A small image captioner, trained from scratch.
Model: 23.1M parameters, encoder arch vit, encoder norm layernorm, encoder activation gelu_tanh, encoder num experts 8, encoder layers 12, encoder width 256, decoder width 192, decoder layers 12, decoder norm rmsnorm.
Training: soap at rate 0.0031, 18100 steps, batches of 96.
Data: trained on cartoon faces, 203450 training examples.
Rows from expert 3 of block 4 of the image encoder, named by matrix and row number. Rows with one number belong to one neuron. Each number is 500 + 50 x the weight over its row's rms, rounded and kept within 0 to 999. All counts start at 0. Numbers have three digits each. After the name is the row's rms in percent of the matrix's.
# up: expert up (encoder.blocks.4.mlp.up, 8x256x256), inputs 96-127
# down: expert down (encoder.blocks.4.mlp.down, 8x256x256, transposed), outputs 96-127
up.39 109:465513492508531441464572554496579508514437537476432538447515453514536555432542465469413461444485
down.39 115:495443570524463401519525371504542474570484466472510425518519559470471538490488579597419482477584
up.40 106:558527503591577515535520492495508555537437418571519449514572386397540558515512394533540531432473
down.40 100:525538535534570467499464524492540506518464535419459556380506504451521554428526461510557454407485
up.41 109:400481505500394564424449552448494436484415498584580432500468523557572463460523624462558521499452
down.41 102:455489494530404478486522465471506594461410514500553520476514494503495537477458483483463598523514
up.42 091:520599455395550541488431560447504486493506467419466566544544461502505517476489468443489444438450
down.42 094:513505438499540534499512433561561477479481549534556506533463538523575423528537493448464513524442
up.43 118:483515539637560505499557620556543556514556490532550532487440483529456492417563524411501642495472
down.43 111:451534460516534517442422462507451427450501434435472480495446529548502467499555497557434449555429
up.44 104:448523537541444433511484453504479479543480453397506567477512445525498503532460394457513523388496
down.44 109:534474492464456440466492495549481523452558486531537583554478447392535444530537480624431573496523
up.45 096:505469601549504590542462524560523567595541516434516557495498505495549503505461525439476513464537
down.45 097:513436498495620605530451541475592473607458561524439576529550559550502545537482501404455593436473
up.46 091:469496524459427485533459499453481469475512484392484492554530429530489519438470487467556525482454
down.46 089:467555588489500470525427487537533439465409415565426560488530512339570510427475550483508539431554
up.47 109:482472514385519438554502510489601494463583491550501498475503523712585484438439380541519572463523
down.47 113:509582510490495458408500463461515545479493464476441627430553577461431526572562476505470450477533
up.48 117:551557504503570583479499535502517478576453457389474480483543472506485493425467504536444522478543
down.48 123:470456471534519473567537443418558503561410470472512444569520505611504529518526502570485433467434
up.49 119:436518549515468534458457593513484549462455464605527408459496521472474458305481512567445540580353
down.49 117:526430383553545422471491511543398503556507404523424550531472441516479534456430488485484501490551
up.50 098:512538379486558428511492514479584493488459517437501483565468418508391412532543510476535462601412
down.50 104:438491565580480474516496408544435520486481512480608480533529505553530389465489491468488494480447
up.51 121:465440473475571476538460500494499588579478484462453531433470435512552504505453503394526441409522
down.51 123:545505537482479532562467532539536528494468499454480513538470494468527530481561438446518517482498
up.52 109:531556555446438529511487511408514511510456509447465550451473382430493453549544471573530523483503
down.52 105:453492499448522518397467447417524446519578483483415601460500498442504500432501506504418560435471
up.53 083:544543506562447427513463493472477516578611521557493588467536536549497508429471457524535558561574
down.53 087:506520551471469525469441487553502519514531460488474499528453556472547473497421472521460449470415
up.54 068:463555459488503517470554382521467517467572461523455558536465540560538429525441529504467393427553
down.54 072:506439527476415532511447522456571492536540596543589459510463465436435457460506469443594485529550
up.55 072:455492554589447478504518447460476497501546505471495407481577486521363462532491517482443469493496
down.55 085:540478465529557546468511496533487458486512577527448486488551449481533478511543572389455541503479
up.56 108:540505496461458384452523507481585453476587439483557442539404396522582447513443501544449475441530
down.56 106:497557443509459510451489489440569463558456536514468427499554567526514429465448491476543484491492
up.57 098:475482497494496478533545474509473472608531419523564477563463475593506444472434517474434566516492
down.57 097:553488502502532614461521563537511449529492502544458523547421525499406592549483469543410541520476
up.58 098:498481503546499562430505623507575452526480524551514534491535485326480445487557530459498497629525
down.58 095:440484485526513478525508530417495526460470521631524469569471573499517455564419494551508571529395
up.59 099:516448528473707435505465497418568564495544543439484526522468536472431582545463520599453526535531
down.59 109:418509508500405503530540515455556450497493466499491488490525566441519467515447505487491523513505
up.60 088:449471456491445459469556561483565581557511514448442497503551473549471576488498488530509612483439
down.60 096:572466497476465484492527572491430551520477533486517570566441494538443399500489543478474335604547
up.61 131:554549410465508443533586511491488466501445533516539499448505460489467465391591515538525585513506
down.61 129:568537479526589538620557487560476500428543468526443517469462446459543623462514524462528388484538
up.62 077:542441422542463488570462424475469452413543516571501512504506565572578421451425498475517569477490
down.62 072:512442473476553442533588475409508525461501420457483568508554459480467534441479563521543580497564
up.63 109:483441503455485508448477520509461495491501522420498519523568552514538439571492502459518552535591
down.63 107:486479593590506396516478497578532485509393615503501422451469474532401525473528447588500409509402
up.64 065:484489472490522461541536519505491512491543455530453501517437529446450512502401383530488404496572
down.64 064:501543513497405466538543440546453539446442562434553443571392497516570411493529522403508466486556
up.65 118:503462435493547542498440411529523427433498479468449516437507536584494454351454449460556561496493
down.65 114:463535526620475465540490516370520500520403533546542547463452447527502550424415575563529403481600
up.66 124:513540455504458553627535599439508496529555528344512497501527535536517510504514487483571474514427
down.66 114:614616515441505459572508516493434565495463462549513471442526526528438452477468532587515536432539
up.67 135:488523458533544386530575553526515488434491463547507476421516506525592514569628495594511434487531
down.67 133:488389461426405462485571473484444504524581457513529535474473633479524565510573482523520475441502
up.68 113:489470476540521566434489539531457548564600509461481493485537641476493443523471433467533399445441
down.68 110:542555497388405485517520414471465520625470423473501441529481524461470616551452518469459501469526
up.69 096:496435548509535460472541517451463472540538538539518541522447469608501463470559512496530497431545
down.69 097:489557576497516445475474432525455467496619489495530511394552483440557459639425476509473486561569
up.70 124:506444477424526447403461539516412511514472525459480506466517415499406485525497573512423548428504
down.70 125:526502499569586474476480397536470452518496520420465440427479516646587510566460409487514458473550
up.71 113:500554594486588562611492482493494498415522461469461552585541501558489422481596479442492493482570
down.71 108:508559494446405476476555571492509489462485485562456531502442516567460550498571492546422532480501
up.72 095:586516520383488507410507500518461632585544435390462480532441482524480501463532516411507559566495
down.72 094:518415509483408478504526433489513495519475416607417443513513522523413484528492441482450481539453
up.73 101:489437551454551531518477495500475436469507519569490533593506553572397458420573542476420477527534
down.73 096:506550484462492504470479536553528476502436478526583477608539550532490554469527451524418481532451
up.74 101:534446504460477530452510535454475552500517517463518488473496576617565428453567522420579593508501
down.74 096:490554493507515485540445542443536477567502507556586536513464435501492569561509441451619434439529
up.75 106:527417535578454524440524517518458530537536490509437456468417479516568489481519552460526282411511
down.75 101:454526459528595568600585531533524439511512481552487527499498527525539446540535538546459533502625
up.76 073:520494507530485468547551390514551513552501504457518561530462481512484484516515637522481407541388
down.76 080:504455565504520529499451509496443574480470472447504472523540545468479566589537513524448544475536
up.77 104:511449474536472550551521539459436426537597513587523412553500413535521439551532518550500430497618
down.77 107:534413453474400444503545433540633441546555504398518481490483536486478527507500429544446537522498
up.78 120:481500452463486613526486532528466537619579497517519583498455486460470559461414455375552592502519
down.78 122:545414436506578586526446517449436518516522497468427491471362525485520477537446504451523524444488
up.79 065:546506523534520484476415643419420601575549465480532433592478611556472471442550570527541448487394
down.79 071:574532437512470444489467540609504478465455529465495536477528455587518600488543486503425507481454
up.80 076:470547527489503487553544609575532484512468566433501478529462539596353479512484467487476483392535
down.80 083:491432433413540493520432443591449551594533517542382471597478493677512580517494537556467464517494
up.81 098:528548476467463479451533539452534560520564438496530434526473563533438479460469538464523421462443
down.81 100:477556379480592495498570545478530468441511485537525563515495465411557469552562528517546551474544
up.82 068:473508444431576585437520466447590517483515522446495405441441469429458536436447446505523417472502
down.82 073:597480531579470463575526523544515529507532475441473489512541493509548504453389494471554545563467
up.83 135:544510543413484407470525575477568440522612546552503475513522548566617442382489476587475484465536
down.83 128:466552605518508487489527491530582464508475548523519462439426587435466433498453528525477588536483
up.84 087:461526446450443582568433603454479563525457520531488408468419580517541468487429461477503546546578
down.84 090:516542432479611537507615472516479401464585461456495451371545417508452463520464447536563582461466
up.85 078:516517504509510539482500519541439460526598539522477436420537487402510489488535499569605442510533
down.85 076:519661570503473432551523514506410528536460455474450493533532585557542528471509597478535470534479
up.86 096:397541477580505434480507549548462500540424515497416539462491522494392511537510543437453451538501
down.86 090:491402630491453512495457380519506527482478489414498547462503470503450544514564507583477511463550
up.87 089:541419511410441637512420454524532488534512492537523469519495587588507489450491506456479486507496
down.87 089:564593498498617534454601467488408488528404525432504501545491559464487465488459536424505512409513
up.88 059:535443487549517508506467570529530472584510524439489618493371521480601490515509567480570324520520
down.88 070:536526558401490551550527532458581571540417474514551600443464409544540537505566629457464514477548
up.89 100:461506544574504578455519524441559560538467541518566493478527481414609508495522521515401565555508
down.89 102:476602501568541432588524472488426441399534554499466505424406484545518522508579484425505447462488
up.90 082:442530531517444526387436538468535454505553494440485525490554480503490565526493471510566468563435
down.90 086:510501524550396483560427535493579473533542552510500510579538480568442464496497520555467480487584
up.91 080:514476543569535515565581513459444531534558481466510517483443547435559519470539553487474478508562
down.91 088:428467535570486473446434480488585392415498519555461533455537412479566590473507527486433553472480
up.92 137:440524394476580556514492522475506531493432495504502501538459588495506551510522518422494431594452
down.92 133:438505483422459496576440418498524513528474537485591535501543529427493484431415466455497476520408
up.93 105:469612540484494516533552480477546443501547410505495443522422554561484531389469557521509497436489
down.93 110:578495473490433443557518511445511540475490488597500472519505496560543602476476510445549490489486
up.94 077:562537584533509556522553449468454519516488458514517443547460590551508556439521536464486474478560
down.94 082:522404509513509442485514530467426467472454469511417483542502532413551480543483465544512468507524
up.95 098:433543423465409546475534524479599441552522527532592458522467480594472489519493543551578572487537
down.95 100:416528453586515499555459489508468567568565530538478569418425500418445486555423374490418413563492
up.96 128:529519471536511568537535503555555491513455475510551532477504645426555489427508468476387537469366
down.96 127:498545547377381504441450519490524448523464542427561461457521397560507541509516530504476572475510
up.97 097:550553529569417455500508569564610412511520486453588550530496551480543493495504506493479576581527
down.97 096:512397496562546504542496547465528469526456438498540580540500527586547585517482386485498433501463
up.98 066:575474603521509600486426550496517579469462460496487560536427526495523436480487428512541492523535
down.98 068:453504461430407469456556525448567544449472536528524521582575486434533475519469461482507504507508
up.99 114:471523435414673443471444537459594495536432522443533562565460415392522549513557525527416584476543
down.99 105:400528550435463484520548485524554532481540467497526428451475563424591444528586469549458429452512
up.100 110:459561490422573517498443507504500507548442578523482442525461454422579456439501561451498549542496
down.100 106:507444447515568371493622456522430517584458405497471495461491481517410535477495475452426482440481
up.101 080:415535473464421526407530531498494475512500428486435530441480535417548669537461394555525569403431
down.101 088:538404485390461456540407577553506549507572454535566491499465505476533459575442541468487471481507
up.102 072:470484540603545521530514588529472476460503490550509491505490500581521493513507428454483541494528
down.102 074:484435552453525502487488437486517561463505573413477444439572523443410504628482477588360478530595
up.103 080:469518490456647539506543570430569514558569489538492506458514539487414504522463425512538528555581
down.103 086:457545508425495501544468575470510417483464462531406510417602535441473461481493444588546558439538
up.104 135:575571469497587498419457428536531450463522536460458516489514464450473574473540508449471445468467
down.104 134:478516507472512475490412600543476528497432522500424465499576483517538472562543534473396450501405
up.105 116:463545472495433478417438491523493626447444461517442501530503502505511503439493442500572443509573
down.105 116:476414525488602529547548516497514452476437533528565528412541521537633515480617358474530458499446
up.106 094:499520591553586442499500525565478495449471472538522474478456545535434549503511500491521472523439
down.106 103:498449548473456539513409558507526429515596561499624554500501339439412557482474542483547493544562
up.107 118:469500586575468539481488443491568545503410448596537464488462485400541410527473493446504554535521
down.107 106:518446448399563578482459550502617436479419551473493564527571502441507438472532465455469483463490
up.108 114:541484489417496616499440489468481587509539549511508464563499470538505612551455562476339416495489
down.108 115:507620477502553564667492480524506501515581462533426459374466572586532546516511560457434508527461
up.109 121:567417528479487475557534427528501481554508565520528457502501445470545484467510516548493482529546
down.109 116:491510534505518541432459408461493464571555546546478551524418576560493472479536558484588520476484
up.110 108:481522535549467409520447523543513547479490510502459418468575370411418471569486466467498463513480
down.110 102:492523491511536499520588541470449428517522475503545511448585564582586517507489439560550501472471
up.111 116:465471511585478523589537537516449540484535527496477473523514605402499499632404535460526476492469
down.111 111:502524417437405461494423464511547555506479465535500354608461496478549513547478423502511525540509
up.112 124:522541455421634476529460447457498541521510477550518656538580476496533500480534537502600467493518
down.112 123:454499558414514434467560460492580427624401477556555622546599457449415544451538581563431566496442
up.113 082:509470585519525563436564609494472511470445500512452429489459550521418402474399449534468538509443
down.113 083:511506410511465538474485512525533463463526547480497491470434427498516508568568511442549482443570
up.114 089:547428578483519498381426499456462501499496434510501458481493326417512556468459501506557469455486
down.114 091:503486566571497547522533388520464470533502471540519537474455606576605480494399511513524472436462
up.115 117:544483534524563520453534550414450519499523565411455603499546474589546516523527453396575505536558
down.115 113:473465469519478498501484482531418496450553479544570613415604618429483471535510587422500519430435
up.116 118:590527544481526518536517447501403503583475416462448468539392494440540560455515483441578441463508
down.116 126:441496469500435517472580415557531531401446523529480521484457509544446534447520478525593460545483
up.117 105:513494545524585515395503544533563459543414460598461539564541550447455387483505521462541513535501
down.117 106:543540476532511494454476519445559464422426446491459484483566435474501582531516413439468539492499
up.118 118:510486428541539563528560430484423559551458510506429559560594632467491564537521437449491486482486
down.118 110:470522490442472536522470477438460479482548558521599565542549492500468455499451448422474483431427
up.119 104:513531522574572505479508455462514471525495443480516552418578557569529448499438441454554487426552
down.119 104:431469491442390445471522520455507510536501560573460510537468509437532479446414493522546525486430
up.120 081:593513425494502489575477485557587523471536416417525451453479536451481430521491424415556529507574
down.120 080:380476521548478599539507430546467433526402571564504492509582482439527512591510548464475556508454
up.121 110:483536482574475480592416449537507520566468530410483501532490417525524471515571520621482433477482
down.121 111:440494504589400479467414530478465544557570483460493526514465509524522531488539489446400441526612
up.122 091:491492505553638501501590473418551507461452556469493527470452544568524533489522541588496570498490
down.122 093:535442467478452563554460478492530565594355458441497531593587460499525391386533579492461400545528
up.123 065:536445509493480528455488475455454432534499443499467467571524569509461481546486476540457485557468
down.123 075:441612505476377490518446519548526513523485564477374528433518465507439435511554479425448416519462
up.124 077:516548398421546576555527454586438449494515490544510519511639583497607465580539517500504480412390
down.124 078:488389498419393475505401481475480464495490498488513430522481484470466567529467508508480459561549
up.125 081:518499460592399495458506431524559645483482413406447522481437419523522553522495515496532455411500
down.125 081:477543494489556532495590376518459491479559518502531476493490370464531480458504534517447560532441
up.126 077:592481494599439513536432488507460455515463490481523572550506565482532548497475481465586505534457
down.126 084:549608484503508520444547442488517517552540349507540558486388388451524424575459516499522438472429
up.127 112:446503443516510518517568465496575424482407557566555443526499526525506555540519462458508363535603
down.127 113:546448478591515492524568448542490445597532543479574465503503478462444489514453507458576589487445
up.128 097:454584522519543504484496494573599568469451545540499435494458506517430412423412408492578567490500
down.128 091:435533559591489513582543515504464457500434488446493622542502549470474475431533372542448467417558
up.129 116:462599436443376458599487490526469469467547538477482485524547501541521548491548500550541441499340
down.129 100:540585455442547425514437581523479519476452361479437475464516518474507535522480460473578437447540
up.130 095:528517497585557529413509412511469495565460503436508525454609551577506418516527445518514479503505
down.130 097:468484493461349434602480442508569550454561451550526549456459511536509601480499497434478529458475
up.131 100:474525475450572488457500462593582483536403523521493442474422500411525553464489491475534577534559
down.131 108:470523480539471537541453517446550527558522429579430539559479525464548457550574456437479443460452
up.132 088:485438552510468446396494527445522526465547528502501463458509558449571466487513476372424506521535
down.132 092:489496487516611558552410484427531482584425602477433520534501495534528449608593526500402507548585
up.133 071:478476530645374480568448558497459540465489441503581467401419448570494453418419551443531528606501
down.133 083:439553519567435548544487500444601583473403486532409538466594518518539516538471438481514512515536
up.134 077:597563553573527501562508551480486515398519434481512495503394492504615514404478477501494528472480
down.134 086:511534546461502509409459459504498470480525458571454549479406443453527575440486524408568500467416
up.135 124:474489458410553508457459577494545545513567485411524473493554378430406601614539489525426482445483
down.135 113:515589495470535459545507475515446388580411466557494475524529509580576510504544402493508522453537
up.136 124:480527531518461493482478524519504527547486484489493370478393498487478479565479436546482480532519
down.136 131:481415443430461693499530427510559459549464527481497489491375457496506552440509417473446508400466
up.137 084:449526418589572561493509485485546402556560511436521503464502549424449488418580471434519525474410
down.137 086:503498587490470516428558582501479543529341479568661453457528490498446576565497520521558633514502
up.138 109:512518512534379503509494589535445553537438556484555400536558599430424478409522510527520537450528
down.138 106:470449479498505446535393565542534496587565540536479612526504484545375518526498577539412526458454
up.139 091:519495493580496441537514526487472476462453526483501464511553552553445558504453474506413583527547
down.139 089:461469573473591484508546452513520598483478493499480524518534491445512521554420529497483441468498
up.140 110:538475537521658497601487546553554496494575523540527573519528491457489448508570463448491533447546
down.140 117:577550546548398608432525522463552493519454623614453552542617447424510513563508459513508518512525
up.141 088:537466451464505573563490516564413503439510589572547510528507513514528571429463465499511489495559
down.141 103:566577482425529451563467441530462575455565461518490473465481402548415540458507545541491469418547
up.142 110:517417613451507511458530495490465566507562466547567440503543460533483441534480448444475553475546
down.142 114:427535484418473514585535529557528517654483586550543470458484593579449519575544521521496488534456
up.143 078:487507455462533422540477536502495616568486485561487501474536543527561450477471457504530503501560
down.143 080:464539521496471453557490499470480445560435437488450541472472381514524416443546576410444509574487
up.144 125:555533458618568479463492509486450446482438501521496528517536382515539512481568443496505560439593
down.144 126:494534506445470563532512474479534563493546443503464525502530542423542527548494502426561450502502
up.145 115:527482460504453490500569496425537514452517564446477446502538443594512435418536462415432372485495
down.145 113:483509529511518552513535447503563503500482547504542419511481421551457552499539472544507481497496
up.146 104:455518461502572460521471547507451562472499484446495500481476362431514546344574491510466450521445
down.146 107:488464547524541537489447466429542435484408495515562444486464483547531527452506420377509488476538
up.147 108:470542427440518534493493531496515561584433535411547520448462475457494465398519513447521455519485
down.147 108:521500473466468533520487504410472517498439489479517509496542492545548424547483586496384450433473
up.148 098:364512524511489438530489537539489465479490424429510609538449373450495517418461479464505595526587
down.148 097:470455403549429446429402514487401434592429419476508590510501444492440445484510486428493467451606
up.149 114:500519480414475577476550383493513459565499454528520475457419468468428552558569578495471522429451
down.149 120:396496455535502498502473503528525487510501500477514566507537600569569466382507520567431485500415
up.150 075:497538503448475413489561526525448484572545409531512538560484566482465415390467515356562535444523
down.150 078:424530445553474508549573569432517513507620469420435442561527476508502625508491488517515552443467
up.151 098:509498502518495573482523448510437513457542533513473435509447446532450457541499621515498524518472
down.151 099:523501444513537494563511512606447402539531551467451448500529498596493454453583451514505478522546
up.152 077:514444514502486553463509428550448557561470447494485596514486503393441597512487476440503456442485
down.152 084:476512564533354512475534466497488426429457478507528556560495527484490316591511576471485501536489
up.153 091:466521552427506498529425451438462565573553461440490502525595476412471521522531485562543542536574
down.153 094:460517506490465508438490470511547423532450383474491544460549497593480474465480419531468554518495
up.154 105:450513513493465509444512443473492448569530538480473596488580538529495492440406436490477448473540
down.154 097:476469487483580452480483519483533563546483580489545588462507553525529533525509480537491559585533
up.155 095:502493460564518628437505455558424587530538481549483408534422440382412445589437520584577439524584
down.155 085:513423562414505486422480474504504458383494574502513412563513524404531418493507565476486480579502
up.156 108:484448499555472482498431541502582451602571529573516527498512608495387570412543554461468458479491
down.156 105:493434571552462536573492415499499521476460464428472570533461407524553463533454514557457514487575
up.157 093:457499413526531457469489560507468483502496497407525495563481545513567546566500451504580458571381
down.157 090:467471443525495495459497523455421557533514450551521496442564514516512459418540527519442569440522
up.158 102:487493554512456545516481451513470502556469512494520479471545466566531505534549556480468470529475
down.158 098:556436443463513467555416502509529483518460518472512586556537515526510479526492514537507563455514
up.159 087:426472438493495595480490545488451461469525594456524457381539552470448395513469516530606474530503
down.159 087:592441552474450553431502421502498417502569450573505450532602434449531484400499522489487540458564
up.160 116:447481440480593483517519446469468500495496461452524544498425461466531635481491517459482504489431
down.160 109:429472534445541540508477475475587495570434540602447409440507483438531448454542477483440538503457
up.161 098:527460584514492538596541518559545517412458440555488437569495456482461488455589511427537505524477
down.161 104:475451445466521482375478456520519516489447432521501396463533532405497491451449475557509550489414
up.162 119:440528519494420494497421587444486509420524527495480598439416475462533564534562422463438521515551
down.162 111:531458591445538462435447516494491458612408500431505523510434457456506502488568381422386452506468
up.163 081:495495402471511521447513525499510510544478502499534473416591563538453540579569455556572412505457
down.163 089:495510490593451481565549600451531513477598357499447496505466529486552480508469482438548403457587
up.164 105:470461514509409557567513410534601474555535535549521551438522500527524437453501377516509533536499
down.164 106:472459512473595479467417451544413484413471501423431566522493473508470466474546510507461496464438
up.165 065:531540525543402567441458561482557500517527470509497384429529522467476449529426387497580481532472
down.165 072:463534483521432504514628468463522573506492585493523522460571495570458451581419630534513508499384
up.166 124:526433513486447475493472435532438466604479479457499480514568473441497532485482484435503459522539
down.166 111:490507472524485510554472498595537406553494543517548550583489520509512532462516559466508420515481
up.167 084:424496560454422528478535539499429501487456406500463499519457501550462519535539439466468495515441
down.167 083:526583546541562471455476514509519539498472527467501488521526507608512477468408496570497446486533
up.168 063:568582577433507437604529547538445480508583466436539526650515539529513488526518489501437486479484
down.168 065:521570540512490526398527558556524477473548443510422506486521483464501535554486507470543504432518
up.169 114:400554440475474482616482556490550470497483514479520440415467499471433540380508539478604570511464
down.169 104:520469571541546468430425479477449472528396470462472502573502558490552530377493551420446498419485
up.170 086:520491465553472485483446465485430528445507490480459577456504516435506474506498554475575460467466
down.170 088:537477359536446403455465606529407626513485558491532536525560517533505550504515526618465461528473
up.171 110:497552489484481549487427377480555496447376477449563486467507433510492573376472498456514417520545
down.171 109:472532555520465416464534480508507457386523485615435518503536457479566536510547505527509497484544
up.172 113:642463509545514499505499425512569463519452540597444485511473539455551505536416435427537517459450
down.172 103:446536495537419476432457603521502632446474450452469433518525488460496506591537508525439518431461
up.173 101:499523546407492466451509650452537510488435539509527431489571504604504517555512456459540502561482
down.173 106:502552484499545451463511514534481487564501425524568530376476570490423452569558474535520580457535
up.174 096:514550416491547490482464395484490561522485468556467650484499555534547488600508520492510480462484
down.174 104:493501402450541494549498534543524513429501565489436446545526547461413489524572500513510437522449
up.175 067:474498415518535466515555514493461484574537394479465511543475519470440461460485454537501489446516
down.175 071:565473578517450547588471548480415479533453548502505575547580599420439501468509582496481634392389
up.176 106:449512489393472535568489494399484538486519527433548496476436507501418558516532561455472493540578
down.176 110:514521593498513601559522471468499468498458513466523474461493484480479626504550437461458438504484
up.177 074:514455533492549518524502576495431515481520398481527486469494518434468476427562673414466467447490
down.177 079:480464454628466424461524538533453513448436482535502494481414549584498546519368541583553503544510
up.178 081:548496602502512517482487461418479416476527478549412531491370423511583469484469543574566457577496
down.178 081:542497471603414486611464429460477610466517442478487462527537473477565555451523476340478453455538
up.179 123:523512548533509495581505465495505441586528526461511558445541497590585526567503423507431513425442
down.179 123:471470455432424453434562500544533432502479540515567515487500443478446491469460500564509551417502
up.180 107:563471550495573523554394409513487460494458443581529459462504529502601533493431538493576529529579
down.180 108:415427669498469451450448365486479595435566488437515518569448458494500489427504542517463578494503
up.181 119:515430478556480403585548470473405540505516507484555432459506545459515367510531504456524489437481
down.181 114:465412462443646471460542435442453535464581569422455455467526497532503544556469515480486616565550
up.182 104:490539482488463490553558534445468514497506561453478466571497461592354431560428523437544439447578
down.182 100:444501508555528501500503554566579503505606399500565419500444584484511489540473446655319464553525
up.183 115:427454451520573434439440400515502501600546585476498333478458555514444442536478512497497530512550
down.183 106:555552484511517524453509504512493447509512463514561491469491601521471478492531472559473490469584
up.184 088:542448457472510511558491502517492502596529530457549485520514529529543579600495456528572523581506
down.184 095:510499636454427568537472453477512477475538445441501513474488477558482413437486453518405501486565
up.185 099:540521521514458475506588545508463502508456552501472524490571402508485361590401493557510399478463
down.185 103:437530443507397454421541508450495504405528503526496529503522532462434372448452553499545556475443
up.186 091:526478518490601471547570432484419519467439503451474478494463562593433530462501550521452477493565
down.186 094:431443502437405536515586523524489524498458505534512548596564465520517439447463486540425548585542
up.187 109:447395434511614506556476401470525548514441563485498473448531493467495544379459611568504503468511
down.187 112:473544514523453491442503527478400569507565500541560477517423561544544484449516534489439435506440
up.188 112:503518511467487511571484492458535485492475554522568589452467470564506478538525500528476554459514
down.188 111:554497565531522498477509497451535517550592571517551611448553480473553593514563531435466418396441
up.189 090:527542492557489540461505411508460528520475490451465348583564397524568497474494519558447549493530
down.189 098:451482538508612510511522447542526457493523492502444498518578504490507464545454494530476523529497
up.190 084:385526565580543579434580447441459517513473533426517500486586502513511492516502530511582626501527
down.190 088:517471493445498442581502488437453531439446532454548505514552526428587451510359508544487498501479
up.191 098:518551508475556557566483507540384565503451513382501551458499532461496470535525479471495482450525
down.191 103:512470476484502538505511494491542446528455529597505468465511457550586568446536545449431547423534
up.192 113:410528529488457436455551466536436484491474482425458470544459538642493616525495509444500452471540
down.192 112:535514498514568505594572458572578615522482506520487491458482395460480407523466565510453524582559
up.193 104:453446523436467480574584454452586546470452447473483405515481562434435559566400454523505548453458
down.193 103:416471488431494493541464546410538485513497463570462514514583537520537542468597545504493409439397
up.194 094:443480535588540512619505520536534494546519550465471548485458516541436437533443448431521567505527
down.194 093:435464404504486475476469518519465455463443474487346494520513450493428501469442485464478518582513
up.195 107:482461496482550492499522582507512501570524536563522480531491480421511476493473531414463491512485
down.195 103:574552578602446485515482499571538413474511480468598448460515514452460507514476431548476535542524
up.196 078:513473617443501536554432452521384612585389517391493431547554533477495421573456442483507475495528
down.196 080:508493564487422538428518458431554538480416384450488476460472544501461525436460519561476531514503
up.197 093:536541470481535422537469512493505496634545461413521571517503483451493611445562474558489464539501
down.197 096:458491580410464544441476503517458510512567501601509538513499476508413424430419454573453499527500
up.198 082:556479554481561566589503514534569466581448440404490505468449456432523511524477512425536569475503
down.198 086:457445480491540410387438464466533551514489528436527510507531454562418585414487512505535500381500
up.199 094:487488634531544470547488468561442482474548429454491449476517543477538422544443498532520510542540
down.199 094:487515558517502472504559545438604394558432610484518553483484470566528469454472465552530435439495
up.200 102:489521511496505529493447492517520562498474468520418484493498371406442541546426511510483542444533
down.200 108:550438550387515522395547438496435471476463442521500467609464520462557461536512583475505556387448
up.201 098:456476524593480499459456566497559580617513572489525578513549405513476490459442519638484432529485
down.201 100:585526517490430527433486469445524492466551497535530577546489519562484465613495555555479487495605
up.202 110:593433495504554538478500548518481515397519491544517634471525628473528506568495419463552621458585
down.202 114:535439539577525450528496418479479449536416516480433505514465503389431476493494526472504540456453
up.203 076:462455441390474551502502525453559425478396571530500436492522531497498414581466493468498437551478
down.203 076:509591535527497494479468448499434525454453564505500588496549445485435372426432523427524393435577
up.204 121:482449478456497558493536506462446500476495550503483473565559602650431559457570492459470483548507
down.204 122:473464513436484569463481515565516553506461535426584498445567529430494504392504580432414413414488
up.205 074:377568436515552514387469549442442573505427550452549449415510509525488538399481468492504568555494
down.205 073:542487597549519528549577514531556468422429439432562495516465553515441518607483533609465624555475
up.206 116:526494445493558516464495565501500486463557440545499476563482619509494497478477510491554478559540
down.206 133:498540510543575463501462534458521500499540377539540514415532564422415490505497582549521578476488
up.207 114:546581415505476499467481542554503491467451521527483568580509458409586489374452412449486556413583
down.207 108:450661487526525533495504472590478466504536423536444418522430500505549499521491443439539513527389